{"arch": "vit", "model": "multi-label image tagger", "horizontal_flip": true, "norm_position": "pre", "fused_qkv": true, "qk_norm": true, "parallel_block": false, "moe": "soft", "slots_per_expert": 2, "ema_decay": 0.995, "batch_size": 64}
Rows from expert 11 of block 3, named by matrix and row number. Rows with one number belong to one neuron. Each number is 128 + 32 x the weight over its row's rms, rounded and kept within 0 to 255. All counts start at 0. Numbers have three digits each. After the name is the row's rms in percent of the matrix's.
# up: expert up (model.blocks.3.mlp.up, 64x128x256), inputs 0-127
# down: expert down (model.blocks.3.mlp.down, 64x256x128, transposed), outputs 0-127
up.21 169:156128102106202087146126122159154121136150092088086137116118119108086118042151145127140075111138132147128105108134122150126113126093138140073074133136143150147136130135160120098125115094123103130118116170145162100169128146143106177172126142082103142138122161050120134090153089089139180100071130095131127099213140138111114143150149108092120154137098135184165198142124167105109130124139
up.22 017:147084096145167118029142088130050113119127157095114134183101094173090063142092078148175082131139131163159111086149148109169127131098149122129129107110169189130122137129133136090124121165115107079165129152181137053100182101152200086110068186142165095114102154127117110126168109156138156121187128143139103125073121103131116160093164080099133176172128108085140107099133153143170156110140
up.24 013:099083096164115189006101151089133124146140133137153167148135098136169179048091117134127137139135129146122086144166182120141139155110138122139115105115196073118160111172145138147189126082142148142106135130093118118084176126142074134141184166162125161147131075101106177131154094158135099139115102122194147136093093096125131130133141135114151140144082147159172113111155104112067132154145
up.27 210:149197117130110053100059128117145122082117097152119100091112125117147083092134183151146148138092137144120121098158148099119000162106078122147109143138130151141095089134125120175175121159131105130166113155045093089180133116186118154134120154107076172147168127149081171151108070120145078158145133123172162127155186091125134116145129155139131076126052145125121141135112148119124125105121
up.31 107:141141144189136120187195115148104129072085142081127137139111117114076124150091123146111096124122058118101164111108121175144045158159113133078100122100134127145140177123171137133170171190111134227105126124148115155100145124078130114078222131117116146160087186142113168177131134094152119149145104124086125138106163117138147139150095127169121076141108106117089153130146191102107125099118
up.32 139:082145108111136255148110128145153095158140088107105132094127109117154124144139120122168141151134114120119133134118133150192154163127151103143107160118129090168127152125169164111146166085115092093103104134155145204146148185085096125176139087127157113144116148152147091117146153070132132085181132191172130146199164185064135076122152152191113124157106127123173122128141080077122094126105
up.34 138:129115093123180203093164169121150125151122140096076167149116115113172127062140133132121139106073161140116183184084080110115108082116111114147113109135180147111087195084138134124139094115119109091164130174201091177109114165110173131174190083117181109112149103091136129113110141151103097147137105089117127140174119128114170050104175146097128079144169149106165143130142126140106106143110
up.35 066:089135114162170117075076058116167075145115080085136147172107106149146122165178082121120164114095124141151145123105154082133131095112170088229157132184197130114169152144131095115107110123151009077114119145164078158077149126157105135186098084146189108161140134142137131122065103124139106156107160180158113163177100165133133114112169135091151186111129140160175094113126137120124112120099
up.36 038:210101129087138183146086097123113090118126126071160110174123118146051054143145080148208111173137148169133161070179127102098070098121139153161122148131132171091101194070096122113108132160124133042112119102178167069142130103127131072048131168066144161152134133163114107152233124133144156172179154163072074130113110092121107148103115095158080128143138091067135168123137131135141155094157
up.38 086:146106128126165096166113095144183099149138116087019142216123112151135092107152113109146150116109102163133154170113151103136157109120167134127103167162214199120142150095155080124115092123117079133164123210168096099152155136176168168143095082140173128124096162085103146078127122154170162154036092107105119110166076122155128116113084094059111167138149123152096099115128179142138115138108
up.39 200:130166113109097095108175172127112158180143128140145088098134156157115141093136128113110097132123100093105144115157135111138115106147086125169195147094153097095141173127094133119133080128156181202118140083174139168103130133098135104114188136141124115139085118111150160136203149229149113120181135150124147128000093147119133116076164083126170122117123086145194117137131132112114098154099
up.40 170:143130189123094091133114145164132162141180110155168129151148125089095170097101150145142065134094123117106155109164145182083167145132067123137153124181065132156130184195103120095099149156106093075098139083169107130173131087188116074114095181083142167138120165192169135142070155141115113120097125147144122121087132165138114098131145165085128105114157115130157164147111136136117130159186
up.42 102:126203160076140187213066097124132101094113087129155077127148116140094120125156125097149121110110171122147156090137143131161237129060146136156145195096176072073104090116029140121115140130131071120105111048167149128132087145104084092092124151162145170172113139134114124116126152149138163131088170168152119126192115135138140143079085121197183164103086141184132209137169123101179194053113
up.45 208:132089111122151043127135139122150162082126145069084120132115144134162042129141093133115160117099180180121149153129096119124095127136112117098126119103164163114121125122100155131151123153122102161171112119174179119080121085162228121147174108075120200095121153092117109096191105119132138167134129107101127119171048143134128169104140123069151093150115183103111109148159122172144128107108
up.46 092:107160134104200176118092080125135080150093089134126114165128128109086107108142131104121114125109092148150155073134110160163207137088146144160151159169149098109134108128171106103131174097148069141101152074145128106076108154120156109111150109181125161184089122105102100119127104086165107088072130133188147128202148111112133188110070106164118200172106114153121178118182131080165180120099
up.47 147:131060163166103212141163118169149108133119122123186091098124176128145110148144135141115124117105110132095159146163116128071007123161102107171152128152100160149142131127100160124118133160119116144128125144119136139155119112114139161110091079065135131116104155151119202131122166131149124182153148128072119145142109217139122170136128148175101117141147160105123093125151117150098114128111
up.48 120:082082094105116172053109141083082102108181154097104155120142117153069078084107141115132173121160134149159097116183120159110165172173169118067147110107175139124156147130132170081147092137143112126098135108191159128104166121125113152135124170082098169093119124120077149077213122138082133135143165130130104124152117116110098104150147122112135141155102135142168168124078169104143160128136
up.49 205:079118111163182145080160112130148102092104089071157142177122133136132139139117097137138131131083155136124139167094105083109106143096159109181162132138187141131106114110125087139167172168136032088143140151185059174109102140117141139174126112090179169135145124143134142124075127097125129189146126154169175143056152159159157102096071139124137132115134171157178143114169152112106169151094
up.50 221:140160129192120145118098126109117180095159125162147129159126085112146165116093163140109112148085136168143106093185168065074126124152160142128171120121133155132106146154112108123177120133122140096106131139102121067122157111204121101156069177123093176138125136139148152170122103134109147172127096074169134101042132095136154139119083136130157128103118139160099149080115126139105168140121
up.51 068:123120118133154075052188097150068143108117150182103119139104112162092095162112124139157116101132142122156130094131159132137161113157117123153116120125154162131156131128160132058109123129096114070149127148151104059124171093144215158118043190155138086077128159137128110106167172171148163089157151086156145133093142106131141128109136126103125139121108120108118060114126152154158154133117
up.52 122:154187075125156059073114145150148136151129108141054162136130116106067127101130124134149101108089145161132117097178149120132126146074126147074053155146125149132121179159113124142152127109120084105103117142108149099122143117194091128082159179131093150101131148112127129117064139165124191180167108043127113129205151093085129168109148116066131185128126126207121144140122148178165066106123
up.54 009:129094113168095116134151103114163119160103103154170158161130160093088098135146123106119104122156082107176138162132099199055189082092121108074113134127100089167116136192134126128129167107115158181112155103128189068118134109125122128102156136163103158094111161141097122136110168093152099076055143112103153107106167161137140145141090185162117096102136099133167129168146121078079194117178
up.56 176:062129101145108034070133101180107086122129116086086136167127149137089090098146041125113158132113176141122107095151108122123102076081161137133122147161180156086131123125108106131128130153158067179180129176114125081104168081124116151098102195154157127113121208154115110085201120183089152119159178126137147139082081073112101098145176100060131210103122097123173111137142162175120137144133
up.57 170:099111105152101141205143146136145157108142109134111075130130132104200127160113163129125129121125096140144111109139142099119122178148122137065101098126114116090181085104116109154124097145126154143120129128132148149132138171130109154114169113129029157166092113121106147127112170100111144176154142104128130114115110136125154188146108105168111063113139127214095079125129106118125112120129
up.59 040:149118092102111131171114145115155139179142190123134121085131137112181138107137154125173140108189162127102125124162124105103103157132107162097160122115179103120064096132130084152152112105145200149145133131059106153164138191080127157116123119157096178138065060120117170097166116197153098134102112075145160121115149119093156106108164090118080062095085149142117143157129106129080154126125
up.60 006:152084094170173130116150145107125150166085150105106100165107104126089067170079122145094110114120103210099173143143110144160120127090108142084093121108182127112085180136137144133145134168118157154160122163148123140107135128130127125100197142140131132114092112083125142165103123161098107168135088097127100121096139116200127195127136083062163110190161124107119090126150131123133135120084
up.61 217:136173096128117090100106160126170163135155142113144132145118122129175204144116102154140096124097204162100175069075147154106077137140109128188108130128158141141112116148092102093192159147132109082139128102163089116123085129157068085194119152072145123122098132179133123165071139084123093155081114180189121129142135154145098093136079141162140119125133208152086098132164103134112130129157
up.62 084:087147120121170072068174097161066138100120157168116118174098133161129102107108123119155094124139118185105103163173166094134168193145152131147131105090190174119134096161143121101158131077118146121172138144103117136092132100118132162065153211120100108079115145122118165111172126188147129114180152131120137121098071096116145112115133109095151106144144099120074119122149127118152156139143
up.63 152:134112125128168239138170085116152100142129136119188149119110147120148158137124115132145129145137159114096160175094099134160135128115087118168112161149097150145074146082108106087121146146123090104141116166127113146168142109118160167147139144092192084101131120147110099127142162117124162163158088146090143139124148120131138095117134113128128170109193152120140101113121147164104143114116
up.64 173:133139097125096206066106152101127123110133142154148105129128155157069113105155132148137180161123138149151131111143141079120132134112127104139183134119154122099137151113111144162139102097129112155118115135108086056124116119155159114072079102149161152129131127192082210148163121171171136211165104173144152138130084139142144116139150136071132149112111127167213177145115147119120109120148
up.65 149:139071135078176134139119088100140113166128090127155168102151114148164131150129139106155195127161134103125103143101136120106149082146141141129115097135107088119073181077143108135087075112138119085100131206099106101114126200117137226163123131093178091122130118161151165106156157110110079104078116159110147129113184162121097076146168124161137097107102075076161120097064128088119127180142
up.68 155:139109083117117177107126163148130125187144204094096125077111138137200042145120116142137145133110199186144118170176172120138073179143165127091103137118123112140092165118143178093195122136109154090184073131123103115092185149069100090141134104178144116134112129120109113081132197104121124145186150074114157131153141115070150176088102106141143152129100220138150100128120148147125135171092
up.70 150:131147123097181124087144156086132131121138099122091148117099180152122103138120131116113079101089110153168172109083113130154080177129101116148066110097154158112143185096154129086147122121095122170151092127130132135143103082181155133151146086087194153180151122145118094149144161162153161152097111184121071131129227146151132080129106113138143135091124188117128106168164137117163124119109
up.72 214:146135096129161117119085088122126114151096092081078136144106099125180132119139122123131134108099145124118155190111145125132109145058178138150164121132199101144119077150120100107112120142136083112100124126174091154090089123099074119179169152143150104088133144112157084139046090070160098101110131195145124141168118129158151086118109130088133236135180104142176135096145156150114160122113
up.74 132:140070108132117086096138162137140076084165117150113089146141138119136167105124169130119127126136121162093130111152105120066124140155093129100132082150102120171084145123143094173152146136090175142161118127078132075161138070197115158142104108050171177091101146138124202172110113191063136167143086122161114142093139100169060136144107181182123088085131080108168127139154139089140111169188
up.75 195:087145099130122192108105112106134086186123160128182153176117117134166173069148123119115158144093088128145170148089135105138150087096163115207153142137142075151125172120135129119146134092111096145133126171190057124084169156120146162143120066228231106147096106140107111163127136119157133190166106176167157147111132139154118092103109202120145164119130119139192128112167136128128118145133
up.76 127:106072149118225183155123101125157097130122098115076143141091119157214081120122143116112111100117117144158102153058133107099072146146138127116088108129168122180086080117129064134130167119118080125103141111130129122107118155116110185176191042076118157124140137131150107129210144110176132099084143056142165110202091146180185080134098083099120175118122168147127071100136128066134131165124
up.77 111:149128102143141203101135083115136110140123119100144131165095146140147126078154114145110112131124151141122168132118118107124115191160127146147160153116125126132093158060098126117106102114144127064118120061179131149132128102110163086096118150101207159196083102153156121092121158116162118217092121151088092125231000152164126088135130106123155079134180118090189178104134115119126158097154
up.78 172:124148125149094214088148152127099140142104130162147176143137130124079210113126121123125089112152141106130095117127132155109150087117149137114118125121096085146118048170155125138137144124143135133128123121117081127095131115106103144105150167165110124098132121054105132161108088156128131117085128114139131112137030076178100195145134151125140136093131100156147101149163122121096150126183
up.80 122:147108167062159153128060125133138137125147083182154112083113149111153126062137203110139133122135107159198133105159153073119128113112130125146105091138129093083106150093215085118137127106124110159104110019166130074154103111124105103109149170090121169196148110130118155114120144127116172138130118124121137136217094129142123100096148143103092063131115166156164169130148117115134174142114
up.84 146:128116091149108168069141163057122174155121136133125148083113131157091137110121150146121061135120148122133120135112129135118053179167168137121070111086124122137177077110129158100124104159137140126149099127123115130106079153096161121180249086075115121149106157131129115162118130121159080140160122172156111125162047185135117144117095114132121153119118198133118117116164092122116132114054
up.85 065:160155138104113181185065138108116139131131126073137094127134095135105115125162103142140116157109112141122134126160142051176144152132138119208145181099100104031101217029042158168092130139141187102080139128134136126126148132128099126068128075171138159137141160177162163146152125092115180157096131159150142144147130149108150174162094111128110084133108103169206095125075120133125120105114
up.88 054:194103084092098117140068102148166120117093127075116039158130151123068077139115100142130124163115115226127154101155152136173094130075105155139061141101144127105112142135066162104197175167113090182111131101166177108113146119105115112096145188150099161158095112090127121162161114125114162165172138158095089111160122107113131161094102124179146182151155102096148192101165104096137176098115
up.90 034:103129179111132118140154120162126106091113122137080179139135100144134114152125143129060125158124131071123130170117108068117163162164133122106191161151083169124122149076173109195062098163096120063089172094085150119171128107150146136105079045137142179146122179169146100130143126111140150085130135124116155140147079095172124143141139118048126078140107131167110132142052151090129062126069
up.95 150:118091149152138255111153095122121097140092097076161105149130124129164158173090115146148130131135145107116158119089116151139052093112123099183194105156164167140097114077102142126164102168126127070139135180157139120116134153166112121140108128130132085131126151163118121100108124118117097160244127159136113143035111147151120145128141147078138139143149122128174125147118146149087130110127
up.96 221:086149084104170065156120124107152097132077129092117117132097158161182085154137142136125127149136132129132142118093126094146101116118172109172190160108157123121130124089148100164174119133164120147140109158110116128083147119105096135097092059134140153143115165171099152177193141094128163122153121147133189140044143197144132107160131126098124156140127129104126113113078152070126138092089
up.98 012:123117156116141117120123146145104121111139157196107145089099133120186092137170158127090164160135124049148172157112135079095186143168106096153202132131089115150109129100179108200074090123097171099102139091050161148154115142157123122112113059139140130119161186204174117150131131112150135093092140129109150132124100113140130089147112094093125083198082144140128133148044132105131063194063
up.100 156:129059144123174098134118132129114140127125129105122142148120126108100104136121102128100086170097135135152174162113129161181109146105124138171179108125181122139110186103136082103142090128092086125108122068142126128112113158136105112112169104105156167166112142090176084176171181119144120129154122160125088128209162114151130087103089121144153212146097137085122096106162135128133144165123
up.101 182:120196087114144209163077168119117180153141144127159125173132144111220126134145125124123137143093178158131133101116120026158196191082111117173144147096119144073138169118098080181154107153116103176132108129147124129157132129143111044088154110131086166151129127131146103181110119103120110179067114166147137127081158101157148156138143107125181113112122146166102123118117111124145091131106
up.102 109:091167156123150197192116093128135076149127106100118089195134115139103134090102162109115159158120046160131163121113102103206156128064151156142124153130146158149144149119154106108111171092101074157049143104201121138125133157114201145096134133230202103161093114154133130102195155185162109124148102104127132128159140192121135061068105142180169123132115108137101148137135152151151136103093
up.109 131:162147147175156100171163140140103149146117152215122149103125191125188154145132138165155147147055172113140170103089141093109069098125116096176130137100176075120134147077143141115158186101096140128151124183131089118137149125154099131125138066072163151100104173136130130143119193167084111189192117142195153138088166132130131083111141203122134099108093206125079147119119105096135111136146
up.112 119:172114097117134129060160150107154110210138120132142150075088138169173168136126135124142103102138120140142124115141122125187101084181078108141086085108228120163139152154186169097099113165119083110072104176150118134115115120132129120211162102128157110103128086078124116121196163182141120152161099122164122124154072150122097092073179088149140126152114138119190102135158144130208137152116
down.21 160:121128150092055149149180170166146120173131163169117184146183088140147128103052040150134134132104166154105079160156071163139073166103153148163162160140162109079114094098210113107098194070107139086099114171071106169105171142129110137119120155168096131128099195140146072098146161084130140087118138129145113091205129128126122112137119149114106139202140179069138128152144116109164131090121
down.22 016:116214106037090201150090134145124152134149128178150153115171118106079161128178101111139158092106167159126158146113203086137123195096106154060205096070076102107136158103052101102155168091153147115064105087151109120143099164145116125141133144111105156141135178123152136162103132143117117164116113161105172105163100151122094071152105130129114112123129136145161141138117084137134084155080
down.24 014:109089147152125123132127105111112133130080108095114131088102174122073092158208175133120154119106129141162183155101131115083091115180100131031097141126081140160130141118141123138085142139114091141124102098164172137173132125118190112137074111084140139119110202063133091157058157093178161162198175131068172140156117131164125135118113103128135111101125101142122112154157142171194125096083
down.27 202:186051118110123097143130112110150176097110164130063112141129084235132083177163145124139160143137152105147149178132154066115148071158167148028083138127136110149111114053143139151105103101110166050105121124170145167152132125132117087079139115123198096129116110111156086112131135120129130175145132119120127107144111132161156097144098152126104132142184131157106078101089097162136100065155
down.31 120:137167092163199161117066087063133121137064086200109138186142137073115151139115172109134096082161136185164097166141089163144173128102166171144145188142092105066137157137117110149116162073178103155134159105122112084106172136145062126178082154156112128151162153118103090136100083103110151149056137193161115099161070104137078143096127101156110132096136132080170106088164111114178129141150
down.32 144:091153139117180202098158107059095137150113152147095137072114111131108142144131121137098146118158135140118081127137126101086115079132113133193175161119158137140157081152131137161109124074192128161104154184078072102094132102177135183096093141132121071133107128156134139149163091187122142118110126143065134118187104124118130099127129102127139160144126166100105160072114138131177128138050
down.34 132:142157137110120178098123133112098097155153141205150108136139113097093213167123132057154111141145116073126130078104175077102198150078203106175136137173096122155158096079134068154132181113141129131073144112096111090146095184139079142114119120160162173136097116152149167160104138203110103111149142140162149101075112129105150142116088165150151127093107116143099132072138162109145151158165
down.35 058:122094121134101032185134174190066142107158121091184092119102139107166199152118163074131117142159169125142158138100152098075126133141122127117075047135151151130115197152189182156173121141120134097184104103104221154127130139158087134125154112096098176107074110100160147124088118130146146088177135122088123127082078130097126141130109100133118105096091150137083118110081098113126170162104
down.36 044:079160099099149154121123174145102188168171138122101169170110170117164147153169064121059103124123078104121184120127142137098057148124119129094168087093134103181120168112111080126161193112105125154132136159134097092060134116166175137171127109143078139112107137076134164126161111178058076175105104088131152085109066161123150165141130146110110161122124152161088116151130115188092098232147
down.38 083:131148085111052092157122167180131198132115158168185119101132126149176210090082090150144129128126191186115101178083132122084147155102094130122118075098118145125115121160103126118175150124097106126163147114099128182147150175113124151189123126164100149127088131100150108147100113188139129143164101102114159092183107094116103102124135113126137081135092223115122067156084084113154117141107
down.39 183:151087152132155071120136109128115123129046144104171170112149109093121139114126098150110120106173103136104057161120086200099154123121093172096133121131096148142110086117132166084118167166110104106118113204130146156152106129121153109150105160141087085193184133121160081107053149102111144136106158164109084130149166144116141119146117178102116101151126158080143166160168147154082167119127
down.40 232:150095094141142058162152132086127201157074137115130142067140083125134117155105098129120150155144150092136112236123090127146127092075138137108116104161058122152068063117150137178114086114085122107148147166146135148128173115091150176138114120184101106124121106117115071140163144118124112159147118016141124127151145156148162193131151146086101115160127089124103093150155159125089139096160
down.42 124:119122116090118126119110136096102169119145146137111160152106093127146097129161138159090085139191113112140131150168100135108056167160119181101155084133079090206132151139189061097129170143125165133088116132124085087068154139136153235135160134103070166126100136086142155166165087105093122151166085136122178119104141117105125066116102113142064106148112096087101084126167123117125152185190
down.45 177:146148141119110155137132132137132118161155194147140172145159094177058155107089092184130130153078147143114113145166131116109151099100161147126153140180098151148142098163101130124123109177132130065121144160112060181119184154140081101062092119160089094147083108141133061141151113153170152169151097135141128122197130063171118118170120129116141171166154139123064134136151093099119151095132
down.46 088:096112105111083159136099160106067127148148170130163164109114119121144152166150147117138119132167153180113130114154132143116059124187144137125140024123165120137138096152156133094152154136096188137071055125084113125104140142151095187156075107097060141120122121089143104157142093118125158109122125157093130118151167093135076023140115060132129090132075144083102102162150123160148141150118
down.47 143:133162074104197125105071098132135135084101057150098144169130104110138091120111107114166133139135132163154128116115144134161201130080163141104105209081120080102115146126085076144135118105169096138127100169134117054077124117119119080147167113110090114113180119160125120074139098117117134107119115128135086120120058057093132159123135115101145182123130144126106155078138163113166096126150
down.48 116:204092196142087197124161119162111131119072082137088151121153125095063126156186153122118126104120131148091165129075178130093116155171123130126103100131087182166142126145099120122126134117115151150082088115131158087197129164124168110118148100127151177169120119133191129144113126124197131143143137168075176130125096142129149121150094131179115102096087101159100136177144107119113094102140
down.49 200:059114143128123061100069090149115077117163072155122177132091103108156105114138181110045106128197126142127181102157161158055138126163183120085100047168100108139144149153147157110171114173151176111114140089118160087162095169181105103132136142130090179114139139104130178128115088137147147134135095132121132112080168169091135124185134125177110084069123066158080101132152175128099166090115
down.50 196:160114131079133224128115137094142145216140108099104094099135151132114111151138106123158131098125112149154142181134158125166114127135106134088180107132114163134028126160058116147074163083117141146106130099142152078136116095109176126130118104139136061185134102112131092155082156139182114138172133106063145125190046126156068139124189089070156128162169127118146132097117066167104089143157
down.51 060:160171109049086251112081123131118135155180157145158151114159083096112144138166121086162157092159172169141150151104149093141118186082104159098194103140089119130105155120040109127062140095141171141078106076131102123144097160120110117113149157160136128186109146133122142156103123113128105173100102135066160093151106161167104070154144114111101104167156093147137143130121078100132064143124
down.52 126:132127195114100107146117158165135103151156167159120138144189149145068155153115065114139144114087116142125117162121064130123104184157179102123120133166130127132124123071206139136160202124131076038120136085114120223131119145151082138131115118132155088122072164077148048106171181092122094100103166146138150113181139121151131128108080187142076150134122116112109123162138093076150134100157
down.54 010:130121132089122084169134095115131165207145165090100113141132147158137067180152159124138134125139087145141128048101094123151152133117137131105088123095112140104139114122067170154138154202094156147144163112107112155115138107071155203170153089140085053105129145130146086112153127143109084188109143035076098094033132123124079140136113122144160097118137093136067123101073121146121117131085
down.56 138:115107127149143139165123148103132134139166134188153134120132153101110183078104138065090084089169163178078102165071161163108147183121141169161148103060095122107171120098125161075187101149139117099146128094110150183137092155134064180206159152081122147133114099124153116128065114100167125063147097150086118062188100164113113071190145136143117107119143148152135147125123084091094155143064
down.57 168:190162130109171131143181115090143172152090155108182169110078144126136141139160095097145152105161114095107079167104066148123063126117070142148135164129133157116098115176158146115102126078143105134150146172147105153068161099126176165182082167139152097091165029125119096080113148101106123175124051107110079133137125065119099125034089121133130152131147156055118134109118120123158173181128
down.59 039:158108124125094146135134149070137156095149088127041126117135101197170100163089189173160104144166148107164101140149148127132121083141105112040090139146088133127119092112067121091091108094111103081094148160163147121137163081151204144201085130130160111128126128076131095110089115054092137155148109134115146102184150114218140087137106138170103087133188131156087124126140121184194122093172
down.60 005:157160068090085129118056105137143095117111138179131112105132133147119171129101091125159133108164186138147133143161166114102164192106119147128172119108083161086131154101100089125142156068146117144079101124190093079150123168150128133172062136132096104141143137127150097151143088091118113085166095152171179139181057060098072120094131116168092109021099145087126128113125144168170117114123
down.61 185:115122118183129124083097132086087162156121111190142192113122116108119118127134179118099139108101085085199148213133119122142151139122149151093131152182041089171111203167171123170118047110138131098135102120157111113121134170118137112066125135142140162138138130088090119151103129138095117170153087103077135165103117113124153180144153124105088091128185059184168109098119136113080177105192
down.62 075:127183074099099221131124128116093173133171115158153146139147099138112168156162098103182163094118212152122133144091164128217138121081094111027194131115100129081161193102102156077058146073119083129110103092194144102153121188131151136180096170186143119147097140132126116138077113121129114154119113145115194074193107140117111106152133112114102126149097107169145112166108103163167074120147
down.63 137:117148107119128159144079118133109120104128108168060123162181104125137149149127134154166142102111115138153095040169146058100180113120132143115130120090161076096170170167087097174131072139163127131121121156181103108097119123134141111139130093115138134122138141156132149154164073115090095147101181134177134151159050132076113115140154164137121130121070089139101142071180132125173074198105
down.64 202:152090179142108148166148098161153150156136084053102133170142111098153105153150114076095116108124075141143102104096084173137029150138135181075064121112125164152118081192149063108124156179112183151119092050146147124103107123081099163116221143048112179128127146129169124135115149094146099083153124134093141135088089126120131100090110139153093136154131136081110102165143096077101127100119
down.65 175:173074084154166110230165177138176166074115128110136120109100106162210128146113142142121148142147166102126132148110134141153099140115096119167127170131121105136173107096142140174106103112096143159160137133150160145129147087135201067159173064075115115130114117118133144126121117125095138141106107094096093111143068130156148144098125120121131106129112180107131140084069137124108090101122
down.68 158:127150159118068102140209170105105148117170137184127186109151089179139080157072069175187152133096098119140115172136143125110064138134111158032111132131150147154143119152120067121109107145108090035080137155159122159136097119189106115127126126162128112113122183106157105121155126076141095137105139107173146121178168109184169052158064099138129142134168154151063081116141096191172130112109
down.70 169:150159149121149155175104149121134117136159153149149105163204125145156185128057084130111136129140130099108114139176104146162186100150114169106188166179121136180073123108129103146095116135169136076076170144064068127103110102109164073079075188127130087137135163152155142126138192127099119148098126090134109105167095150122083159195164114082113124098191072102173186112101135093078109136201
down.72 178:097126108163094156108131126186089113109171126102188129137144191129126214086145189165128155160115211110132143102122158052095104121130128088154156075112133180156125206084171128146131108134131031099126155116069158123171122141195128139142086129108086148123123131128115168160059083167122169135183082157154121128126111113107130106124147155117122093084065155201104124145117142157117121169099
down.74 169:112086133174164119115154097143149130123044083108129146117121139085108096194152124161137155132095055152177107119074075129133152118122160159076102205150120119150115124148139088136090109133112104151094141115168156138129148119060157121130170075134143154113126106104082134098112206104178115137179164091135156149172119169093169160116135141118118173120128176177123119127146130157112141118092
down.75 177:116067161154119065099054089130086107119164071146130158096124164148167140121172165137115114139158142119141111086141167121076126145150123070089091057093104150111192125130188162120184120157133093102153116075155167125165099178147066122155133178050076140147094141112139166137110105178153133130153176127110098090131166165117148125133193109134102086070107089185103120122058142093134156149139
down.76 134:146208094125112143153174149085142153127082165148193117075125133139130186120107110154158139146116227094080130147153140066145149097084151113198199165138136138097108151086086095100100068085125051110116169225072057145143124146146170102139085125178141091120094095115122087140079088163096130140131108150159124102180129124105099174096135131104143149125133154136151182111101135189105131155085
down.77 112:122114077076104125184129179145129103076092134156084134156190118145111150159133190078146124148109074154133142094147110150143214102143131139105126151115123124110164130158095078123113199125151124124093125165121110124099095120162079104145123189163082133071160172130101185164147147172029152112122115144144154094125111094097121171096094153147132168138115095118124072093103113124120084169153
down.78 175:152103155112084079151137148133145108121156152088157111103091116111165136110159160111155102120183077134121131060124153185131170148147136104085103117111170092120174188137086142041126184096068170143073092098126169117134173140101054117169128106100074092105134095120171158060070145105104159091165151130119149150155135140149147049103093112177116163123138132097158145149150087124159151164134
down.80 137:096144153158178238182175112155112071105123112136079175144128143117134097198112112125175111124084125113090159151136137168139125122136194180113165196113134100140127113127069129155105159089147130124077147138108130138096132110163117128044111108156187098141127147170133131173154204179092106108106105139143166137122096134141149150161108167163115153087102060154108124139140090163163113134124
down.84 145:151155124125164138127125147149112135152121094146104124166116130112059124177176132170159107096141105116152177134174181138140137144100127177093177199153145072121130215182099091140118178076117118152081144099195108113166133123181071100061114169111132129105125140141128123121069175160121178151107128188112163130080153083087128081117091132156129133087117060138147097159149161136167124119167
down.85 083:129120125110161118074144120174071149174148132149122140187104111090102171127106097073081066090133080126099114121123102145090078088091123137108140108153141092181088138097187119120171159190144126127195137112131121120046068139158144185185173134121112138138087108056112126117139085121093094139110108085114190079078143120101114172100147180124110175130125105123060150148104134129112143181160
down.88 052:093148104073119173156128169092097132169152084142119126133130185171160137106162105109103133128150121077133119128143124109114041141136156183081246122075129125157120174102122049161152132085131134149096113135148118096081153128136156138105153047105109101176125180104130125126185098146077104147089121134144100093189091117131130087158160126116100109127103153112122119139090163175137104213134
down.90 038:145122070147162201042126155139135160151148144134132094149068129124107165116105132109150157132064100162127134074090134100095132067048128103103149102117160101108112131141111152124186108117185120164231136121092115132126101146147074194152183134141147117163138103102118181090138093136148121140058100090115127048081180118083091117129144135075124142122166128147122194138030096090085171175160
down.95 148:139138085134123117097105144135145136089113093048069087113134136132072103140195129136144153094116149154170119085158132059181209145071135123116090149107133082082136077154133104131093165122151137183126073119181113109150099111114149164147151134090127187065147113131145154151176095127110131111092162186160101044115100072115159124091109134149151109091111156121089137096109131083187113110149
down.96 199:062093156120065184111158133081125117100134103083146050157084127144148121115142206098131082128109149054127147161152160070148124123176113095153097068139129158135145134113112145121094107155120124116129146101134133148131097112140147182183134126110133099131187085099138140085100092099124144156176115147124135132182144172154115067100092095183135100110155186113130100058161132158159146122174
down.98 013:157144138141110147070141134158150159132132131124139101146100087124046135130091106111132163134065080151144128074044129134160152092040124131112138138150150108130122094148095196141143082149146102114190091089089122142213110146158075163142188194150157138189109122115133164064155130127159061147085122111118124054068187155082093134087122168092166111132127092157160193168052151133139130126161
down.100 164:118160155115115198145154163167135090121168187113194090148161123123149165085094109144121148127158160135137129137141174117101143097152131066132162096175142153146077181120102132128143118097159118068151132151072131127129158096161130104159091167168098119143120141130137146117124083170092156166099190116131151117080142154163139152167166139079154104106163145156214149101130134131123149139165
down.101 186:196087158185114197153155114057151160165167129119126128194144086105086126126147084103162074117148068072109120168141110158140053158125064158102097160135139103175071149162109147080138156120094132184175102132130115129111114126113137164115130176132129072132122112066133105141133131174131061144117145156076125109164066095088084092133173153098142145185182126095131189151159104136129119140142
down.102 123:124161106094134096216141164146094162087051168161159131099147123130159150129148097129138117137177178156073096141111130120121128154092085126150148072044161133079124055161117163111172108140142143136204107142119147152122127124084113136149139139092084146116076170137122103144127090132117088081111171160119133083132144140127119149090171107085119054191087088081139071158115106131149118138104
down.109 149:142065113181171175118091120103101110121133080091126138169118124163085101155122136073119117143129057093144103134153121115166065104164144132120062158128125121162100153136167117148081080088146091138074151058141153143115103150135111130113140128163167090154138065056099131147122129144184116135095117114059081165141121152165157132123117130152112132100167102162142130103132112146096131113213
down.112 127:151085180159121140158147101209122138083135171116102094189171147103039100128081154145085120159119114102104141164111148159099136092125115142129168122192099165167142117097109124139123132122119153116123164141111175159140140118114145160019150162145101181169118170140156153110113152127162134119088136095099120127034209185165160165140135150090111144157142085127074164082144153086064198102152